Weights of a small CTC image transcriber.
Model: arch resnet_bottleneck, norm groupnorm, activation celu.
Training: soap at rate 0.0034, 4600 steps, batches of 64.
Data: trained on analogue clock faces, 195000 training examples, 1.5 epochs.
Rows from block 6 of a small CTC image transcriber, named by matrix and row number. Rows with one number belong to one channel. Each number is 500 + 40 x the weight over its row's rms, rounded and kept within 0 to 999. All counts start at 0. Numbers have three digits each.
After each channel's rows are labels from the 100 images, of 14976, where the channel reaches its highest value: "peak on" is the class under the peak. Only what is clearly more common there than usual is listed. The data: analogue clock faces.
# convs1: 3x3 conv (model.blocks.6.convs.1.weight, 96x96x3x3, each kernel summed), inputs 0-95
# convs2: expand pointwise conv (model.blocks.6.convs.2.weight, 384x96x1x1, transposed), outputs 0-191

convs1.8:490508472512467535516519472431493528498518467480492526517460438536523458475544432533529471479464478563508457485522415476504545541489585531500459501483512462543508593436534479561499445456445502527522506471494515530450546465542467449437477460537463410469457535495396508572540472444527465453
convs2.8:499496542538533460474493543551475495490534490543489546554458549475565490530531495505467449519513503555505448550450546601521570506481552504511453473461521494459522479471480439541490596548499515559479481464569435516499504542494581481533464501487432529461494468501511483531435476464519498518425419458502496398520569490472536477487473496468428522470535479521431520459474508430481551528499523528452551460484485556457565494570518568547496540496446489513517563505488367501477533511517480498459572614489451512477556447508532536534546452563479518534491471457606509443463487474525536483
peak on: minute hand

convs1.39:497512513428528520467504508518582545466531521497483546534493509477479497451520588463461478550517540566540552516451485426423489477414450437497461508542523512524489493469433530465436520499567465494603429496508479501511504514543491521486393450491476529520479487500494506512468592560476491461
convs2.39:481526461494544492489516464411541521522550455493515514491534524564488488500495495497503458543476512509501549497491533510466471498514505508483547487509553508448520493466479540479465521545407490453486488505513460466454496479599476524537542482481536470461487571496474507469528479469396440552511543569538478470521467485537499478467499440515498500509446477501504500440507550505554449418397514478551489449541624551512504461447485476515489447500540543465475514512439512473516461541601478505480488522530462555450523505479535522515437560525488480548483504476564515500483482518509549495
peak on: case

convs1.40:441476534473510507502530499499452490572516613531595495548521438563507494540511452476515526496477463499424524494504486433418544536503608504489460459504518499495471528429452499488493457493511501513498552535550586467468477533372486480529566494453470448489478515516538487484519490498507469493
convs2.40:468430502499496507489512541551512439473475445527487532475492522491486426472524515468526473501438445534502472494446514518503581504451454578510447500569534474518517471528464484550474549460492431583542465496516488592570520501541510552440562476572469453434523554493530483498531480465483504458522468534492524483520566467497472450468464525477538435514486491516456528483485489536523550482511483425537495461510515506483522497455538510476469516514582563576523439531437536551518488533494456450497565540511520522494566540512578481489445506451547497470563467528531538395513538518423514535
peak on: hour hand

convs1.57:505423526503460420546448522516503452511495461571511548449570507546555428491453483505491517498504511532510507536597471556468448534417507487490445543569441462480518535468533451501462456535419561410450534502495500551510524504545527554545503486464529493534511505449559530525517515522461485519
convs2.57:519530531433477435486525501484553516468486529524478505519474491538480508476451468482503544490348547531530517457494505525461461471537519453437574531505485480464487453423499435509552481473517490501524451479493498512473543453482528401486574486474479532530551523422548422534431519489531482570559575468512452597492506515595490497486527541428521521460560529491553501490460555570485487434552438542418541513533547444526430479556554513543501533510505501512475530530576529502420503509515509486451468478496475450536562491425487461486572514446425492481525529492483458419487470547415503523
peak on: minute hand

convs1.69:507508518486476494442534465482466519414470449480511435564556494477552410461543532499550523520496465482534551511513501497488518561524511535515448448531485503533462510474465570455507474497530510495549579453435492498551524525586510526543549519504511402491516485579448514413515528515537402506
convs2.69:526476477462518481459529494507522529519464551499516550534496497514555440474459423517511483475515450510520494442554591500510459476495469495487519516554462520502445427443493533474581554491642569503566458576531467509425478514560489563538533396471502472521478501459491545491452533478524466561529478490444510490484447485461499568551465499525502493455481638530432494460501490495581545470405449449490433471487506562584536527532441479447450533529488435480438574480574434450515538508518449543468505390513467499507532530565487470502568486577462542519476499492522528473508460424503515498
peak on: face

convs1.37:557530512528490394483494527506487459469489450538516484507524532562523522426527601540494562484456537454532537455530470543504480467512581561483419475508460486504469525502461545597461511451468490541453379473437515488474495507539512530474558467532483439501505557502526495553510517486520522521
convs2.37:500490524514489551477432465558537518461540495526547475476475563533469530512485571456483551441512476537482515511532516535491458529438494519502518553447541481471484449461453503478532491470463463465538529517514511411505494545545507528510490511519482536518540438508465540506559522508516549568489480548522460498473431471472461544536476484526496471476472475491480500502503478445495504505474554448422462571483520590487503488553577497456479486464566487504461503515486522508508421398536469507524602459511499523512444499498506482496568504523476461485587491510407502530503504506515524521
peak on: minute hand

convs1.75:524493506531506478560565472493474499594551484466519518492557553487488464449438524585494448452495441522492527450510432518494568503446523509532438550533497535464553437455497537557502444488493466531550530499509464448472549460535522511527466462613490521512499424539479468480535443442513538540
convs2.75:530446497453531480498477504531559511481491607469492482481462507516520477546493491466518476459437519461450458478540497518525501520399565571557437483478529517519535466458588494535444596487415518570493485573557543490505543510464552506458598570427538458505527487490522486472558451493499492533504479492472497467477437483485494468500472505469526553416492498491501528480481456552477466462539467530440494501471553480450494404529502477485503470524566537508514507432468519459513497534480455538560478494470450504461520539579540550477492495606508549541509456491479564446468493515409459508
peak on: minute hand

convs1.86:445588482473513519515577464471528468443486509488477556536507556448487485463502505505486526460532473522511529523481556481486469435479523575459590565478537454524463452517443513508522493515503536528399534439460542533462474515499521500556564484465511512463489495384435499548499553465443560491
convs2.86:491537435477478541538499503482524526563461508518495571568525483469462450558471610482480497510579530477516493523509485499464547535498482494492493447389482495545449543503558602473502485550523489529515542512480477613486497432529463556502481511474469519521468443546505476549492437487475548461469524533461482547490476465495490559539465496457438437502489484524464446478490490405481434578454552478542464444488527525561576531472528504481534509500483549500493502505487513505508505513508490498482529528473441426524497510515525483496500461504489528472485527511542530492527505538576478539
peak on: minute hand

convs1.72:489512501444511474490576503528463490579455527471545530496584608502524488536486471539503466495485483502425541430522481492464551500448517506526426471512461437533506422503481550627500514471494532531490543520525511438495522432463490487482415477517457541537539488553486550517530443512502532543
convs2.72:469492528492497503533523446468432528504549442481528475524444410518490480467554493440454498473455528480526551490544473517541529508491580434475510438491478455519556515574491531519557508584436500529555555534531509534517521521532553511520568501506515488448469520498484526559509439515492515466552522415525502517475508515531508477480542502523501569428525500554532494435492456519526528452538512552414506542548419487464447527496519497552566481543565515527492532508536508521480555543472442509511518487447531543526544531522508570512481488492580507600471509545505588516524532457432543520
peak on: face

convs1.63:503486446525542455509478450512431519424520537559556459499513494504463527475480490561520469472467502538542500478481530489478519582542464485512576509569542472525530487623466562436511518522531523511495553518423501494518463449599502450494593448442529529476455521523526472484504565458489503492
convs2.63:476501492504530452512490526454488512465527516407509493494525487525460489491450532533441527477498508482585555473446440487481472461518512487528511466597514483540462436507576521437452580475496529475463510497451459521473447563543538484449573495482519581463495495461488573535449468505473547513481500525492505467500520504513456508499415506553537482534489431437523483506486506380508434560504442530571459533514473453505579527508498506505511573473486472476515527536489499475532401446489493568492471578478477470504486496552475580491375466483520591412498461500493496551478532534528445487
peak on: minute hand

convs1.45:469483522545557561420501543439495496481553481454505450469549475556433465517477547482588511523488546523505518503519487510545474481579491529469510505601478530526559535528549561520524445513519507504560415421452521477485495497468481470467557465477462519547473525545421430511470559541520473502
convs2.45:518420444481486581513440487463515509492508482528476446497494449521511546476510526451488430480509473494443543516463489488467569512490494497552524480433464566493498456547523520505474470512496475490563525528490456545432494487400460453545463463461442474506491517534592476500429481463511513497501466647486521471469455571546471442536464469474511520500529574525464513530508491453463493424599465475487419542515617521458620533450505462553514504508527456450487500470383465484475510515557471475483428493544497508475502514484468469519470506427491499494532497524398445417445482441452450527
peak on: case

convs1.14:580438510458472553496548537463440512514479509446485560463539636484463535504423471561508495524502540491456531540483499510453481483418559452509546439547505510503420458512448534510500521550569497526481467554499528535548514489529484491483481551505504584526522484441466465459544514532486519544
convs2.14:442525495506509504451468439449465520516571492481520526472510538523454531490535468509516509497518568483503493505413510501489493475482488470444542507530464471537526481473553498520505476526468487486431556496482471480511484490360524539542508528426461477512497563502513509466520528549472562508486472452474505460502450497503483502560545486483607557497523424476498558479467488502413488466549500506500484511508454511445496520530445490539594473513447471539458516490499546507538431462499550570492526442518487559477460504355545532515547495565504469470557492510535431451522512576560530541
peak on: minute hand

convs1.41:487500496483527466466528467431444524452585543496461474480480551513528514506440508525526535514550519485527485572457467441456556490461321473446531508537505482517468521509486560474493504466550438505465450563449452496500509506465496471509450536490473523484489465428540441426537534504484495512
convs2.41:444590524553551538559503546534514523474498460490475528609493478528482546457495459429543487528575482479438400469493432525425556502490507455425573504487511469472452438513449531483538467529591410617515477522467469466511454458488568495464433489503456501482435562506562495495491504455550511504451506483449473503517447505535454504490472511521516499464498525466518451476458459523455536555449468502525504498463556476530542498547442493493562506529477491450476462520476494553541550546423569550502515518462510476491560540558490542549515533485477455479461490521491472423517462513436532513
peak on: face

convs1.79:508501535488511509539534493580482450525516420452499482512489565495480474467486408519468491525468504516498495532508440460522441456454519478467478552551431513525567478542491494433483527535573479507485480557574493491438456535555555496535584532493537460526423491591451522435525456508459477549
convs2.79:588567420520541500463528559464531511509483516484491484499461466548393486479434483489488440489402452534532569483480530502538526492539546496493491512498582516516502523486497456490487428492480517460479490562470532539525433466571494541555480514500448428492489515469420484515498382440465499487506540493490527551466451440486503508475494512533551513463509542465416544514466498434523510529574472541538479479489523492509425476508546530496457558546583461490514482479521492516453427462439492467476495535471454448459547550466488489569484523472467481502494564497557433512521513483435438411
peak on: hour hand

convs1.67:433546482585507460511467524461483500537528459504509504559533595456511461501509480500523546569495534524426499483453533395526457472458548439495499522567486479480497452420523478489510514538526489487544511483542408544513561529492464472542385534433462506475522523457479439534512510479492512523
convs2.67:468463692524514466503518535514523516508491474438489494565507488529489433471489500528503459511531535568458513455556471449490484506448465505482495503505492432436528430490509450542522569505473511471448484535546464505486507488439563568498467541496512577559504429496504484525490477580455467491537542510590499444556401541467546472452484550606503483441453511501525464474420503453466439551526472533528508474532472466497467506479455541498427514500437497575530544507535521470477474452500516492491478495503464487491494456477465469489561535490485515482464505466502540519532547509444516536
peak on: face

convs1.35:572509424463480557454513503559510476407448443485538480503552483508502515513539461492486528496532487459528516506604477499487519511535502489535475539535504533524567517603482506557482513491555435502565497503484466498589533444511445522514550460513433468480467514479472491500491641527489466503
convs2.35:517473510474460496537495517504480465545549569462472504505496507483478484474533549481571549531504480438461458512534469467511504527424505530500490471535494429490563476454521552490524450563480475552497557478470433507412545464507526503511427547481500425542510515518485508498549600494576462479485548498475537577443425458473503503478515501552561474543504581493561477439513541559557507543535501487411504525515571519490515487487496450490493450489424524464546443459491463475450552505466490434586465463551528467499470533476460453445440568454543446482538421534506411554486528445462486410
peak on: hour hand

convs1.95:501489500497511434477459489519540501441509465567462548519476490490581491476570483521445462509561467509494541509540542513486473479624471497509557456559485485501442506571447474554472503509417564507502485501513513465487473553503549515498590479472561405498425540509571497499535450538496543495
convs2.95:465449462504521500531446494485494506565478552432399489517541463456479498510583468609519530458531535527543508480518487495462544496510501507436545495590476530487425578578520560486515453533514443464510511533452495515422495502428556485496489528507478452522523557491520517432499523504549479458495535542498468501438455544534435495504373499547568488560520505445541527619442524516443464466453493430461473535526540521526505534549557488484509492471490563519549451536508546454516507463480501519561519452515499487511487487512533503523504446461441490427495531504483593453530515496601520502
peak on: face

convs1.2:437528516431474494484480569528563561469545506520519480615504415491538440486529468469454497535508473513422570508489472531466521531520531517513444528445490490506478480555407476462472508518519509501507521470514501503515499567516439497500599518491564434540423498556460505462529457543482511438
convs2.2:526539492476465518482515448481497516428452527492434475545517517438514526478532516543404484529506518547487530471401513471490486485447478461470510537515474477571476480541525496448523431553508480516555486512443518407515501464541460501416517469461489541505548544519482488468502564506576512468523507546477481536413525490499549469495467549479500486488523526437519533523525507544544496443475559406413491489509540553556476454424488475531450501481536518536494432480474561605516520443533484524508535490511466411444529460512494452459584486505520514446543476442560561526526523468562520538
peak on: face

convs1.54:533479495491559536437502519469487494510517498442498509482509456545471507549466520535625529547436575523508540523468509465491499513418465430513503523573472499494516522506508583514528475500567515513501414488452474553499461499536490529477469498455481528540515572474467468496520664510521489493
convs2.54:531479572505539470393515478461492545533473515487531460472474526650415507505497566467504490472562515509532514469513523481530465583496554476526480510494561433587449549468504530485507480503459526472523498488452500475436470541598480512483458528503530484529465451455464518472527517577488540604506530468543475491508524501487559513499552525444491472458536471516447505432514521493490500480491480577457594464498428483508486462514480495501527504479521518571538524515487551514507527525553472529533530499501491485548507471505495447498481448515476582511503511512504526504564541555490492514
peak on: case

convs1.46:486494530470459547478517449491506479487485462521497491547516552463430455523448456494449485450519427490468457551478530532526536492482471519536547539557512547480471448548551525566564487555505471513605564553511532588560459535429541516502489510454519498524437445445496477500485490450431488428
convs2.46:499565444519546512525524538496496486509467486437547456499518454421491476584501512547476474546640515618514468561471497491485551558451504428470517490484523494506531530512493508549531517480455480549443488468506465444520458503414532485525513469537440546470510470522465496526473478434493555480540495458456484417504498529435493480487484474481524489565478494475505480465463467484483479574525486488461436475487467497407427547473489541537474534487543455483507460423436472482505489527496495522492510530526440505476515479412481472566584554471457555467512456532407423419472544513480487480
peak on: face

convs1.53:516519533456481515423498546519515507442481511453484462439516516418543467513511547513571506554530498540550513468492538461501521513540485587540559521551508490519512555480491501492439458433480500491534558553566479548464550542444483477440515503391423556468478426472450508535454498458494462529
convs2.53:533520494524528502593519585489487519458466437505515496430476503470561466425468594433518566504400484509494454541546521505488506463397551578439526539504475505518377512529518628502494409511510528507548498542504571562506490539498444438536469447510489527548529509511500539548509461536536507523505474508519517499518545493481481579578581475461514506563446551510469511518498464509481528531549518485466541515511479513510446557515502567529572532478476474470495511483466568453477424509433437472535532524526532463499488478513520395502469520579535482417489443471426439481522496466521529486
peak on: face

convs1.61:509487534485550534439495533492478534482527544528499483509512557486470463548512503487584497553538518532479454540445511482509478437548465513474534500574462491486531469591537575521439475523507468502559513430465498458494448559566482530490458515474521550487465532595455447414506518507487401428
convs2.61:546529408501466434485461528455453487490517507459491517455543458497493472570549465582497405531519507570536491466481441477482420508448463481483504457524574373465499448570527485502509574417544515499466416510490466453525494482403550456409548549440456468526528503461511552494496494488522517514438481457462451500491502457529490518521488473464446469547526490479507461476523469416488488470466473495548512533510502471490446515517498423460454465519486484527502594501567594474512520478418520479529465465516517457525545559446476549530509538448471504527558526450509470455509523559498478475
peak on: case

convs1.68:472453487519490513450545480529476496582536505512469454465448444497470500488489503517495513514472504489453510467439448528514456544508449551451422534546499459450526488512499549458447456495586488539554454411532509457471538418463535577446518499555537493564474503592540522531449452526490432504
convs2.68:494514519441508468478501479503472487469533447520524459500488452515467464585471462511547491493513513454463498508523474508528513418600451432483444394480435433595466531475466513499446557451576503480446519529453486510451469488558510520504529496497423638501528468463494534489479487485426529543536537455494572564476475525486458507501535487520515528494418458568568450556481487521550486509491511515521510528527466494521473577534511452426526522461434505477494481478499450403491473472513567442467476514508548464518442462484477515492532467395496530423454435466438438541484475538461477490
peak on: case